Weights of a small sound classifier.
Data: trained on single English nouns, adjectives and verbs, spoken by a formant synthesiser in many voices, 78125 training examples.
Rows from block 3 of a small sound classifier, named by matrix and row number. Rows with one number belong to one neuron. Each number is 500 + 40 x the weight over its row's rms, rounded and kept within 0 to 999. All counts start at 0. Numbers have three digits each.
After each neuron's rows are labels from the 100 clips, of 14848, where the neuron reaches its highest value: "loudest band" is the band of the loudest frequency at the time of the peak. Only what is clearly more common there than usual is listed. The data: single English nouns, adjectives and verbs, spoken by a formant synthesiser in many voices. In brackets: how many of the 100.
# fc1: MLP up (model.blocks.3.mlp.fc1.weight, 768x256), inputs 0-255
# fc2: MLP down (model.blocks.3.mlp.fc2.weight, 256x768, transposed), outputs 0-255

fc1.461:521468463481442549502457438503497442492494521466539456550515488502539533491483514500509477500443450416435565479550497469565535491457529491526483519425531401491511473541490503553587504557500464549467493477567502483507519481521470485557516550501470507468517512483487511499484472450433501468557457484484498467574507518627542519567571538550531503489468411498433501463481474526477428528479505520549514537492418528440465512463513533496500444615440531510460417525493472532487463484530509520525510501520486544508501498514480483536563546523516498474445547444483555480419504501539496463462459540485511521518428428504506524558525526532472445433505579564409462527515480498494548481515508488573442564481495443500549541459525577490489482492488388491558516496488500533449539624533516
fc2.461:495494527512494495534458499474459483529549512479544531532529515550524489491685503497478480484525520507481445476472527553536441538494423546519466447533443526466430448515496455573561486549530464561524521481473472470497498533509424485524476532573526505425511505518466476499513514471574508519497575436468465499478505567589502538543566444491477486507489512517505508483524471443478532502529510510547460511480453518510509441504484514440472467462498473552459507447413467447523499531509494462422568512467520507597535459430475545528525455490491467442467500447556501442371503595463560477440519542445468546527530490506504481566524500554440479534532537466511478445449473437517501504528538443464490511438501468572489571482498429504492576472524496487535497521558535513551532484497575
loudest band: 250 to 500 Hz (59)

fc1.390:554503470552500613468463502504498545434583446461407538525519508413542562544500586519541517523480543487468483481480473548576469580486571535488488477484495561531480512532431466508543524529390528476441446569565509481511499507492501488534541519523462492474588451518464465503509506509527476514486531532504473475513541443568477472539557473496472486467537480481471474516512526508443471478456482549449441477487466477498468488500526470447493536492570499453503470448480467471497513484575471503452538474515485527521485527582476661533522526576471502500411494490509467431494461532515561512485499541440466492503492567478501457547491537383475441442502509511483478540469528466522473480515528502459446522466496531414498483544497451472573533494451485523501475400472508535523584489476524
fc2.390:503479522445499523492477461470531535506487491485532471507494500556479514470663464550493489477468546450450425554470521515486484491493462575524453492511449572444421462536491541429625485523545555482487483510530476496481526524564518408520522415539470386482560504477449495555479493504460526606464494521517458542545547497575493571456537460546535503480535521489551476521491479541531466509511467505492571416472494510483392488470474501457492535466504503432500455514534445482485500482509557534483546458466588511528465493451574520489531505471478472503454524417479487432509534516560509530489528515473504511501512528498505537534531528475504506352505555514500418461505492491508529470506547491509499470478515518432492531496539498495496482510592415516526552472493480497508556557469541
loudest band: 2000 to 4000 Hz (39)

fc1.515:523541506446491463494496504547527486510564462476445577498524501491512521492510501516475536494508502460532599478443491484508508551449536503597477479530463502476442550542520513501504448540476454458397472557522551474467485478530455483540566474542445487487568525551521490499447452492483522538557456539486519553586533511554454441518441508539507531464556533522508475480589536469555469446536482523502499479475507571536504419552438511521435499487469555505516443472456494500520529525535556483449512422408507566510451562538477523503542572543541476477374447501417470441498494495539558527502508599458493532497543569520480461503552497490491475502530570431495473472456473418547421447452526431461474481509482484475491496553422457487531493473479440526555492492522489486509491490451552
fc2.515:506534555445497480506488476451513559516534519465549504523529540542550472462649460501442462456488508485438476527414549515407474486499442616498503494491465542488420523456522510448558494529538461518475443515494489478464521568513504407583460425580510469523530480428506522500514527549525501563487559498569484516495485499543529548429543449503492510480512486532525527495510463527563483506518448473519482451458514542430422513543456543508507553540501469502442462467471503443527526546504538551413531479417507518519503508411502479471550440481489491483501516514522472421526538471521463501435501489544564536519535534501487476515468478484446506465500553477518479474494443471491567474489544481433487441543488560397499595485567479501502514538566432497526544475515544512545505555506525
loudest band: 250 to 500 Hz (38)

fc1.584:477488489571543522505464536505447551583411431472472511596454443534468505478483502481558502492490510532463444551510467520515494587558530516468529506466524550519469462466461538505488542498505476547544535501556540464523431513490524463561482567466462502502535504486417490456545482507525450531526589491417482489534515519485516445529445481545493555521473567529431539480481461522494478415520498431460461490522534532412438476458513494437538564470473496489497468514564451525443544493552478523490546518501441489505502489512455550569500467509452505463508438442455544468501482401510530509505500451461562575502538494398540533431534543493566514488504574513467559489478442449426558490511503516529484528491486460616429464544525471458517539512549505529523498531561513539528546454545483
fc2.584:457527576475551491516555446442513505529481511497547473482471495520515522501727476471489442467530561475488461498441494519532434500486488615492463504467503587457463492422545508454521507572521475473485469491535499475496495559467513416547481490530508451479497498511495561479500525570482445579499528511581548532490491485536487531446456469571501562533499488513453557468520486469551459504576523522487493468483520564473466536535434518517522479484500524463408498507439495497461487562472511523459598421473500465482484503445521485475480411491436449458447516516486504444521525496446432553538519463508462518504523537531491526514508473499509531444506499505545517484513505459472588518489505492485496490460566521432485549486529540499490555513561429508569495511502510533554487558494587
loudest band: 4000 to 8000 Hz (42)

fc1.447:516523504514502505491503515518510506482530469471434559456516529465542588493479549593550517481526544449523542526489525514531490532483516570558433414510524541483471529498528500523565455470475470491452532522552481506505448508511495449587544442529414425442547417500509455511472479508528477570502480515515555429617548475495441480469514510501492504492522512498516498483602520464484513460476503502467466490491418490521460469526518509471464476495544539447491511440449477510477527447574524502412536421485504505524483545613461590453533525597526566502413516472467515508554471551538552537480536583459449465512494573473505459552551503442473503433528496469478530466475500476527439436452549491482518507519490510460416467531471469467557502455469461534551452504484494530514517468451572
fc2.447:490517569453465517512472453453511559519538491468547513492473524525525498478656487532430500463427543411475453535431521492435509515489476583528503506493442561476437511531470503393542502538527502510494481550507492500487536568491511383529477450570496438476568521496527532465495505552514538594494522526572491541472572476530512548375503459515506526488532516491508526468494477518484485512500449488502486464492470524477391519510478515485503519472520518512478430494470483459523541526455551552459515424455533470543484529433539505432500424460481485479507531477479497465566537488519469528485514504537523490521526523534475492544479492461503522396524553485508476471540458483507587497508527435438492492538516555410488565474557500508494476523599442529528564419504541520528523540476537
loudest band: 2000 to 4000 Hz (33)

fc1.82:519532563498468436503529493549499466523507526477555465473490478525519429539505490439527520493448452525550487507524506505482608485528511462464580516446506519489530527462504459533496451555575521490432531486523492494500520501486470491419483548458529504561478534487504495511530527501409514474482547441430530531505476538490510520493493446529496486519441479525509513425389508526503431468490444532555521483485574535444476437544525455546505542420473494472558527523580567518486465666507538524485461495440568431487499533442504466417474450455511457471452499521497555500448505497549452467514510416498553509520502492495468522499510517507478486509482456496532541500403482522484478628517501532462480471518456557523512525554522445462476479581476485502476509608458474486524487549521599
fc2.82:539446499491515448481497487493486518523534474534517466452521473615433501531556480517534442512491506466523493411483510515543526491497513563444431531482494517431515477475536476408473505509517541409451469497487518469463533449499532444486511511477548550472467459466571543503453455501433523512515473469509529512480452506479485507397477487590476585579474494592459531477518511497572463552481471468451494491479563552474523466581491539540538491483477491469515587501472505521536461551470406441492583470477429479460454489439495460448474534540466518498513483555491499466487513469532477556489517493535518501496529507453478545422456447558568572570463461503498582488573521471457586516489505526507540483515504522478445530518567529520504504570530586498503489540400478475472466435560484
loudest band: 4000 to 8000 Hz (42)

fc1.493:512540549518496468570518482543493548458501498439463470491510495462489510523499456507511589558491464492545489502408518489498525454516489547520499509438481498607530443517540475527537397504505539607450488514494534497468469608514510420526426496409478466477527463529492493524544461522550471539515500477411552532518472469497437416511525502486479467484472526523521479484506522476528517466520486536538470406516508497484497477457505571510496528455409491510485489504617551525478573493519491482478564431471543498501436479456445374531502474479498455523471492505481544562549487511529529482508484502475564464478602475513471489447549447510523531453422521473547481413492471467481454493500529467526515484501513587542462444519477519423501519471601469449501453482479489488533502439576519
fc2.493:472509560485483483542567521482553535456487531494576469469530503522438480481585523460463473490530536474556491508448478489464516508505402660487494439431456498435465523452539512446517509568461521508498475530485520461543508535477496458503481532544539532532489489455519592445492532590533479556557487463537500488543490487460499479386504459529495530513502471481446522505461554497468469459516471411450491446453477517489530498537499558508471438481513607449418509448449494522464544525587512503532581410519522415467475507430472458441507460462518441481469495521466520469560473553486509524546543490496510510494480504560464498460518408458515537526504509486555511464479455467493564538479513498492480501461550532438450541584531544484510560552483461547501524520506537522531521518518564
loudest band: 500 to 1000 Hz (59)

fc1.336:532429372469529453463484509451554420588476438525497480492436482350551514510496483577520496447591494439510507538471485532525447484533487469483545515488467598586442538441434519488511530512558521460577497479510461475489458472511507474534496501495491484530489480406558472471461543511551490514482525499493476477497467531455495515427526494540525532498501468403546539487514544417451552467483552539551524549528434523488498562461524457454529537545550467551496546553502485423492542481462480526428478514545505540520502517510485464504439485479482548516509449526472471492561455501538537512498481444542517499414556521467554485515507521528524435500504493477503509489521526484500483511583505596488498450533469491500477551549432560497485524478491507516501558474510472469583467459468417
fc2.336:504459540489540520534552479465525577509441488520520445483456513504463499538557491536501404491529506448534476608468444521493489478489585539527504519429552557450409504418516525473546523507525594469453508521528614483461513502531526490528485514503454480511430501474484546479482493551528448521521569485476546467469447483511442572453528518507466521470477524510461534466497534406506516545536541527505556482470489559463472561595441485541511513495496510496437571558465476461458580523511578503468492476537486478427508473487576507482455446496449505476471511555515520444510490488433384538585523523514465513511568459476492520507504516527521589567482448495526469474503482494486579459506471533470494461464524528440447529467554505527477504457479510535517555452529475512486487522486622
loudest band: 1000 to 2000 Hz (28)

fc1.230:485520554448539588481466470483575567441568504484430546502487499444542572525494591563495476495501533453500469505464466494513546503528496583470455477492492583464478508502497510516530534499421536542505430465587472477498455464523523508538615438518423497485525430533479526549525496537543518521455541559549469405515565455513431534476565518514498494422514463481514470518536531461467567516460460488449525479461501520522486494474482506470509474457555553460491425453481477466515501498521461502439553488447521550550488478600478579580475486520511515511509458519515464543520505457486531491471417484486490511546490538490547470554397450412508461451525440496527463492495511509565453462494473568449530504524570511498445432495475414490525512500481505511521492438486508560505470501442482
fc2.230:509495569459479493497472406483531521513553430503492478474496533474493564515530502587456527493447549480469397617487524457466494495486464552533449520437456521534479517571458549466539518480512494493549513535504532499473493505515518458527485482508453437447555485467466492508465477515478536561497516536539477555551535424477491545450485503507484512460535533488460452527461471497485466532510477466496520436497494410464412456497564555480532507484525541432470471503583431456562558488558550512517540502485520496447451498450600547476475519476452553480481508471454490486546478464513510552533509507570481446550535493542515534553465537452563539457521494530524423489534489483520593475514529478484456517471531480411454496480485523463547513529625394539528536504545530536552515536393500
loudest band: 2000 to 4000 Hz (31)

fc1.759:482533466494535512546518514508446516537482441472477495586546488501486538520441466447494531515480506536540488525445554517511558550569472587521475494421446477505532479536552526484517479510467522560425486538543549470486478530491443509558412575492461516531525473564468528504506478533500505564574512505391492523500505499488521401508439485478458491506484540536480485525534506503559498420463482473472428448482516503444481425448518543455507536427424538469505468457580496517457515509528487508485510445440518529523478590465402447529560466490466414498443477489466532535512490468591545502481526517463592488527574492545432490405514506455534537448470560513541483531435476452491517512458529479553461521504462528521449471556538545477445533521549447490529474535519471551486520480544566
fc2.759:498520603472498457506525475452502507505506525492547464487515503531476530514675500464475465480531547465499491493439494499490481490476447643498479446488469556482462491440566481479551462559520499512477456527515507467522535523483483405545462508538518492540514470484496559456489514611480456593499499483566522531522513493512502484429461455558505537544466450516455539479494494510565450473540472472488488465477522533460513503531457563464515454502478554458405508470474505522456476543533512472475593398445485464506450544406469464454503396493471459465444525512504507422515528524454467534541532473500519535504501517532450514483520485485531526467480525508551495473504495417493549503469536495507492496477512523438469591532503518475517551527538420528562488510494527527581513581529595
loudest band: 250 to 500 Hz (35)

fc1.506:510508483510506565522502463489494533442580468466420545499526501430540565526490499529496507444520516446529493539478536501556532535500500535529435475514455556426466497547501502485543459508424546456422507497576512501524533462496477461540589539563430508459560447457477446515473512534456485496450493489537530457524528497496456519511548471515499491468555488508520438472561511523480448477470510546488458468467424533485471508515525450471450530519552535468474494466438468493511491471556494545484506475469461544517527568624519617536575526562556521520455517482474481465511440577520568507455510606480381512496537529458520464536502583412483513450534479510428481509446413485547524443495558514519538460484468510436517461533478471445537487470497491499561466504549507556539501454490531
fc2.506:519489548449520491491481447477519548531532520451486482509479521517520506486674463515473478501467545440485469545424527507416478525499481582521471512537471541445445524500501543427544521531531501432515499522514492520490544534598513440561446413556508401453532526500504510547493503509511542600499519518515509526483523491534465562420563487551523563502542506482534464470497436540508497528487475500515484446452505520516437460497461512453492544500563498471490417494517500436491529514489593554421541459460525422542486523463547493449544490464480437466523559499498491467529545480570517521430521497470557504521503528516462498546497480500504501400489571495501408489501445487481574446513505496482482473530475524459514526489544429538514509487587416518511602502478482480491546555488482
loudest band: 2000 to 4000 Hz (30)

fc1.74:501501478454434570474463424516465484475470499524473479524482515569549561490453492475523469444414449439470529495471506477566478542413506483527485486465529525543493512524544472495578538559458469501451488508554526491483504469514484508540518591562554557472458542430441489485492489393475547475500481514509486499562485520584502486498628513550542502542495393487499465525457501537431466476492495472609439529525453507476487528487492481462501513495543524495392472496474472541472369520539554516535522549433492545479512535497495497521597495530500491484436514461486495520434499568506479530453478515455459539522489487494476469556513581549477508419559519546436503550508526505500486509447551484540539539462477470541503533454535516489498437418518488463545550487519481522498504594504519
fc2.74:501543545525469470481447474495462468519529487468526532515513503512551494464620494517485475503515515487489433512494493539519444524480461595541461446530474555443436471524481478544547453531473547525491474491483526481458495532513485465530444481550505454394546512458417500493547506483527487539533571461470525485483495527697555529514521447474482516508511507519519511491518441552529529512502562589547450532443503493491495448492506498470461475491480487552475480448417459472517474481502508521440543480468509488566511488472509551519524470524512455451412503394521521481410523586499536508458515572434543561547509541538511470533553529523455479432475578452480472442448538466527524486500492485450484512442492496551510597507560441500488537480556461491500499500533489511559535465489592
loudest band: 250 to 500 Hz (45); 500 to 1000 Hz (43)

fc1.720:528495506488490443454466480559460506563535540529474490474517483509532504440461493490570524517396400421492581534510473493527487487467450478547447519468513491499485502575483508514530483524473432448470498505535455493532515501476460502619529492550502545443450496486445478536515470480529531491570512537488552496586471562550518499462566488585514473533523431537458496508466496524492502523504523510595447517530533512444490532555539531550454437565536512523452475488444498474493521516540479515534515529501541495427501483493530547465607488547493495526432557535542501511447436547520414460525552544483477538520438472530460518530534552480436502450505474453443553593500515549499477573501477446560505514488459535542512563422575528499536390446510428447517549505509490489490519479475463
fc2.720:486536528490474491478484422494460489561512510451522541560532493550571492478588475502452453491532475454506392536486488509500434496515432567537474452529490511429460521490469507513527469511500483522502502492481463507461537529514516496484438506530528489404532539470464478510539466455563557575568590515551538498490513501593560534494552478480439553485490497498543491463497498486492517506568588493528467537494515513462522471474525505508455504476480451562426491471416525494489505588471463537423499489457490534520497458473451524485530500569518453494418544465536491472426518550486532501403505571468484503539492561515511491598540515589435497434457520487478506547474476437519576468465521452452520496470482495510496606498552448515498587455559460476528509517455506515522477425470597
loudest band: 250 to 500 Hz (48); 500 to 1000 Hz (35)

fc1.400:471543549549526443526513462513521449435490524480526483490503534465385470528481475442486539517508487497550476499413496488526530447554499488519581516449486486565565449511510483522546488568533545534452502474502516509513455529498506487508466533420446552547503519546530524551481516536496455468530484506462558554463492475461515485517523463478450459510456478525514485476393508527510445394472455470495523446495516498449532473399557488481471489366463537476504516501554538503450539531471510517469484500477572515507474534476467398536503481453510448498527537528437515560494492492545538548509532505501597446513539489521461498407523486502522472509462507496618507464431461433470469544494499504501497439518502607527468490568458561467412507555535460474497443542443494474513484588556490
fc2.400:490499574513434476503574455507540486485476477548528452510441521562467513491571524442450468529518529505571443467474464495508464522515448573547499469492474504492536510394572483435516508500507536483459445515470557467517483459492504440531482505460513528497478495510529597470491506558494451534547509508481558536492493440463492461422458417575516511529462490510448540492497509439464475535547488451515523438496529538482546520530482579559489473556507544491445487462515514523505561560551464460534607444520512411481439551478473412434488474481483484542473494527463536454512532502506479558560589536493513494517522441532448528424500394510559535504514475536577493403534479463551583478500553503473524475487521540444496547528551580487497523540452479529505525491491497510558554494539538
loudest band: 500 to 1000 Hz (69)

fc1.226:517466468456427578487420412473513483476468500473552443568479482542583520551512539457519485474462456475452551429504462445577501570413495531517437507398475515513494465507529489551598480548478522542457466494538495488491534497502504519510477549517523545508508510438436498498498482437445519477519455522454453469555510539607524542528641499577562509544498404525491485507463494542475490490477479472581508534518444496463480539520456514494529465483488554482448431506473462526515403503504538521483551525465493548450516517479475467538545536536469474473488538485478485504489508514542526488453490548503482496556461436492499512527463547560501461507511572558455523545491525524487554480460488468542456571475488436562531541465536471474436502438505490513545530503500486539485544615516560
fc2.226:510506523521493481490449486484450465510512502471532535496512519510546495441642515507509477500508486503475442506483509543519441569476416558520448450526452508459455464511494454613531469512495459562495514500488500492485533503523470488522468503549484460394523506477435508504542502471553490471513553447471489531503492512650531517554558486490474455482482477520516552510512482475511507519497571570551449539500478485486498439499483494486447477484517465516501478450382443465514481508507492498444559493483497512614511495468515556530507448503484454442445514381554526460360505563529533496461524569431508547547524495516510454544543505553460468487499554476493468436438535460529482517520526459488492493434497471568492563474561415474491547476543476484518496517536533534572526484512583
loudest band: 500 to 1000 Hz (47); 250 to 500 Hz (41)

fc1.20:491501521512478574502513540499517507486528438441456502453504539383512525490573480539505533479474555480380498555539563486519509490445494512547482432527445467461477523561466480507499477540509484477445471586481495507510528531492428535502589509516431415475565489483490509509485497558486496526514539507555519531543559490547541512522455583515486463419538498543514507544545503481518512532520535450447409464498528446464445493581544532469432509520445482480478429515483487468497550482486499517495519430481517536614503517556520527507569580553533538494405480491509549484481486577566565543451512557478499563426477469468499453538535545428466457491474534514459385522505476457515503508473474552467517530488512493426535444593514521488515478511524493470474531449481500521508438488478505
fc2.20:514440528423490480499493460461572519504542447447491536526528517507552485471711485557473457475463523444492449527477498504448472511493451572528467505498469567487490476482478539376644466498549527520507489485483507551417572473566516429472454461542503450459501493482480479554499522479508532529481548551475466539494512415549553508494503480512549523425545484491538503515508423548491503532540468540512504423512474518454438452487461549489532582517502491473506456444457456456503554516473551531451498468478502477463459471494524556473574551510475507504535526518539507462505493492605473501431506495469493496535545548508499516524473526482505484449516476525483468520510460480503552476465546461490495529519488520487555554454474442504512467435554413535454533517543543463460528559496492
loudest band: 2000 to 4000 Hz (37); 4000 to 8000 Hz (29)

fc1.134:509501460495547471452473483526465552568404512492536408484508537400442466486503556511494497435571510494500545529528400477487440494473500469468644483551424609526447453405428526455542583445468504457543494561521509479463482481504511499537488500524442487561491532480518518468518539529606476458564514506469516498486478465498480525477470457481577465482492496453540465477503539442416540536468522585526528509530455512492476520460474503450490435502541491493470555507515545460529570528467458545486455517528475517487474434472531557606486544484527542485452462503504539539553410479512558520510519443513510489465456477473486540496543459533531462466501532505483468428503478473494545486541465582517506485500516481502516527460524547498434527395487493491517481505528521500521538534531542
fc2.134:471470549482489515514563431436522537535444477510528446482447527513539521471567537511454435450523503429479457540491419510533465465514506596459441507411492574439464475470524516469502511495521544416450489521550542469471505501520545489532530479523493490514467504528487528502479554532499505566494593586518480545522494524517493555493496534542483481498496484519515516410503578433529495529553566509549484551472524525499467574545400425500507493481535516525491530560439511491408581560458446531452507425497549516423483530487497545467434436466484499474498511572520508457523448546399420495460499504484467535493544482510501526522469439549489514488528454529513454450544494500463567453529494538502499473420536518476497499414503546494476563529480430541560519533515489468582483531481540
loudest band: 250 to 500 Hz (52); 500 to 1000 Hz (32)

fc1.417:514525436515497551458468498512528492490598481500444533480505506441515563502505496520560550454453486478463518512463519521534417578453541469539480484496508562544462486558503470505574501544427532469457490513549507514513503457521509509554569557553427493464521539494484482475525497500506521488492501563523534427552530487576466454521539525492528515489536492531510446448506475524506437415481512566518432478523461482463473507528509503477445513524589536471453453470411489489519493457579524543469546468477474509524468535603517588461573518544515498470372554494487481425517420574546515497442555610484458536531524540479503418537566490471531502422492532490382493515488488469528456468475536496481491498482469502490509554513476417492545471469469451503522519478514505487534568517471563
fc2.417:502503561483528495499472470487519568533518502449488493518490508497514468463700470522483456467520519447430456524482514503447461536511487608520517491496457586445409505498465477471583475553539525488482471537504484514464516543524497434546467427574497438462570486495475506516499501508477540588488503502574494555514529502623505542445546451526468537478540503499561493497475437567520505513511486485513469479448508551469400463536434508464503549488516489489449434487476473481512550518484583567443512441459493488511507479469522519484559498523489454457530508482514514464525539482524527524388521507472550536513510523494497489559495500495462479415467549491463439456507426454506570447505509460484511509522465528465507603511575464524481538528572442541490552485464481506498516520499532
loudest band: 250 to 500 Hz (38)

fc1.396:494572549532527484574514481491508485460516539485501501524529502503438505535431477441458570520476496521550420493438505495539549479567477502516542543425499462573560446491549528510534493522522522569461475431486491494508482580454503501569449493416472519542515493539540481533424500544504464524530491513429542560452515474457507447505484442500441496503466537534500453507438473504497507393515447454470505434499510544442534486430527518465482515393430513503497493496571519498472565493539540518472533458494540512555471505466437417554477461461478451486536493498432567542513499450542556505504491436504590467500559491552436483382534496489528452468453519502538480452447473439487450499506492497528516443513490563550439458529522515473377513522547447484493473544522492486518539488543527
fc2.396:469524579495496480525581453474530515480450495516568478492459530546481504502604501448442464508506524519543468503439485484522492550504465619518495455485480504497506509413567481458497486573496509518464469511529529455561467508458496428533486508472535519538471483478509601472508528580508448533542491482530559550513489474456506482425469434559490518504486484540423523480521531430460469484534497438505481438497500525474486539508487580513512440515499580479408489454460522519460523558541479495524607404494492409493455566458460411433496417454475476475448506539469512444534513482458489529577557494540496480485522473569454530455512407481523558500503493518558504451500472463521573488491515510469495481469560545457474536511538564470511546550476458509536481505502515520564518516533582
loudest band: 500 to 1000 Hz (46)

fc1.375:560528453549499533503510522466521526463538462400459484486484494416516492533544505544463488474588556523540484503505483515532523551492558564512454492522441569466534481566453478500515490510450561412415470591550562476526510536510487483499567507542396457501588420479480514510495486516491495517451504493563484485527548496548476449537501485451507467432505568550496502479518513504485438465465507589430448487509464498560477500567477475446521542586527509489516474505478467488499537521500438533439506496479454538556474566511465579527522455602528532507400464519512470426531471616573532490470540527469406509490519505472527476511489530471484443466466525514477457456472494534502493422524455556455444502468487525437527513538504403505544559503489521522510489459499485510498521476487502
fc2.375:512467541446475474478507441440544543521493488425531496503527488484545510494625475517482540483506533440422490505479507511453511494484486561523437502524480557419476462546521470384593531519560469500519518494491419550446582511631522434535524431509528434493529496479486501559476513496480500553471536524510481523502571469518503582454538490606521518495555481524511457523499452511519482579486463519521524427517511508449422494488456548482514565477464513427485433466494503452498519451508534527458515490452504478532503499491556497425553473488446467538495507534495502452483544526561553520458543475487493511524535536487449478547509534476498495387549548545483428552536486463518507461489559454481462473592481540438540487460551500503547522455541414527481531502509440481501552538496492
loudest band: 2000 to 4000 Hz (43)

fc1.315:544436530471500510514511453442477501523536505476471525482534535499489434393466529492532500546488488447416452433581511474535460524455481463496516573456462522442499538505525417515511481494518466561547526468473477502547494544512504529458494451444503505480534487632477520494569498488555508505496387510534552468486544522473446488511503518471482441541493511501572508453536507558492509485492521535511477571535454498518497576508498456591512494508490490523503493447499512515497467548510495524493506578410411475492527498480499505502549487492464518554492574551491514473429516519509503450510503588471433514557470488453539438519565554484489454581492412466492492489535375519477423484528471472472465531474485473533520517426503489467570449520511578564473535467560514509488561486456385
fc2.315:506533470450496432536469485477553513522514465499535541507507461590497492552605461502507474467513454569484464541471493472476528466518445498482428507549519498537517443483486537445520522517470467496501489487509538481417448424481517441493523503504431541469515539456514498528515490467510524537494553538529519442493490428581434481505493491545465506494525472495474519460515511371568496487608544537448493499455561517518539528547475461486454518456514514628407501495406506427481487523462497479493516548438422604518530539428538430508504495514539506517499461508475504487468541478443511557465575486513534538508535547515556400539521507481473540489488444535486529567452514438531569471513474483512552460457596560455470526512558495543491563449517487461526455531472508496521527480528543
loudest band: 4000 to 8000 Hz (37)

fc1.208:484515461563529470513512466492519470499608445511441490464548514343496536484444516510501481472520512500478562612499570505502476522450488492533414466518494472431451517561451481489499431550445550473368497557468508484539489529541469508456618443503475475517566447500473494492485492547498513525510491519573521466560574481477539495436404552456484512485566498500554466498549530509515434545487532534476480499519542494532508474547534487467453506530503520518510478462498515507541552499549498489447557466492506523575468519567546527483559586527454535540401471509521528466475504610519508509444543522447475550466501551453534455509548496410481544442479496456445476507476475508556511452473508487493483513480496467448513509544497522492508460562503479512486501481549468589518494488504514
fc2.208:521453531433463483467449444493553545501553519448463491495502525523506494458712461533450448486482528465462502532461528507424491520513492596564454506518423554467499503524531544402597499522570480455496470502503484551412546494548516434520447459548525441507501483526469528527479512540491536521461509491507465561493538446520528503459539480519495523464544495522565469477465472521525477512512486502519514436476483524470474500514408547508495567482539484476477445485478471497504553537474572538434427469480536450510484477498539518418535506496463488481547547534495468502529491488558480482391510466500494487507505464499481537570477516523513482417495545504484493534473442495506571478488509460457465524551527566396548558481509419517471498528510431526500533476431541469457564535508501
loudest band: 2000 to 4000 Hz (28)

fc1.501:522487449526512465487452474538500539529455482474569443513550506389491474474497577514519491390551503493526536524537449466497455475470494451461564489479449537529450454418448494468516571467492512438517454537437521485458498478514522495508487452522480524543484530500551534497537555499602449387561470471434498508451499484564490508492481466524575529500500453488559468443513554437407513540499524630527537496499451500484542517525523507493544462530510496529469581468484560472517532525429497540491448466489467526460461436466570560619508547486553536458463513516514489537554446475473557545503436482514501496504412527473482526476586420565538495460534511496477493460538483484550542501521458574507503474480515478525526554520500510479477533413461495498484536486470501500508497550516547
fc2.501:495454556492541523505567400444494549532457476504510427479452524490532531475510550540462433443509504438466485543501407508527465455502459578454490475431495576463463470441537492481504532480499542449466470519560537483480517519498556481517523509528489502560489495498516497509473520513485497530462596520550464564535499507495503540496494521544497475497509503544515476434495580458492504531542555481564507581505523519487435587478420433464480491467534519524530583531451519509390563553447434552448479440495530536448473539454477583503427421468493481510512501576539504475541407513433457494445475491493499504496514494490509483543435417533498510472545467537522453432513493533468575441529504531510501456435500468538499491396540524467480554493474454491542519551545512509559479495482569
loudest band: 500 to 1000 Hz (37)

fc1.198:512512467389496490518532465556478442524487525491517498576501521543507528406475498472537515502428389492505501466512433468526486524510494460590490501471388540432489527572528455468556431517530489467516500503567497497515528486520499528476461510527527482490458577502423445450505507472501504509604599489511438543503513547538551468464528545525573494494494461533486521462468576543438486517524518512572504542416524482520575492535490450605478564464515503498512448513510434492561429552450509548489493537465547432422530534442483475428526513518523519502501567457551508477468464549580488477494472441481438584484491498571454481515510535507430453530497481538462498543493534565541488512468486504572539456524427502482543524427527482494490456490521484516490483469500499507462475525495529
fc2.198:533535556525490453459450410451432496510561483479571483468517502564592527508660473517543461472559477486544414502461484531516433477485466570458514514530494502443461473505492498479523528536448496468456449490486469521441510486532444479496493501509538463472500558508477530505529532446541568522515501505491500472499515505571524485567540481568463572551515485586532506488551454563547497526516532505503492516481540503504476470523511518531508513497465457585452536464398530489551505507389463454422486428541547443540485426456518477443542500521497481488470480512499500458404560563488540534450498528514545536494503501496489530574517567582491487521474489485542514479410542463482596526481492497452518462520520493468503610506510468495481504471511458427488490507442511488488459433488537
loudest band: 250 to 500 Hz (36)

fc1.632:497503482505521524526498480460532531474556449488482565435509500392492545491545506472476470432493540497478535521479518519478463535468485471519435469509504527487455483589466469435534512555483526442400472539535527506543546537525441496523613482562471472468570448474462503492460510546489507566469516540590515445556527470531499499452472545528476485431550486515555484506525483512486473474507558485520399474509498542479527552573557508433455451502524506485503469480443484504486530519523530541514495417479490582637490521586531523454591498589493498505454500493507488462526428587546479489465533560432494581466511501489556464501469575438465485414474464497450486524500410536527477524510540556491491514515487478464528501546454455439492432513508473532498508450524466522540518469472510
fc2.632:523457538436448526478489471500561533520565517473469502491504500519518475463688477557437504485468496430489461525472545523412485529504475592548479518509439554442459498493447525387596480509560482461510479515507488507444528502616501442538437417536504437470524483463512485518488497498523529549513537526522500539501523505555538540458509473501532511473544480486558484510486413527541502520538481492525516434474479550513427482510437516490477556500561514450461439480472501463496549523493558548462454472469519437537494510493534513459548563496481491489525567523484492492506526468580581497428506502492520495523534542481486533540465450484513508377477511500469426520509454486502569490482511464449449514585503528468546526491518424505490503517542384530513526495497519490465551526517489
loudest band: 2000 to 4000 Hz (33)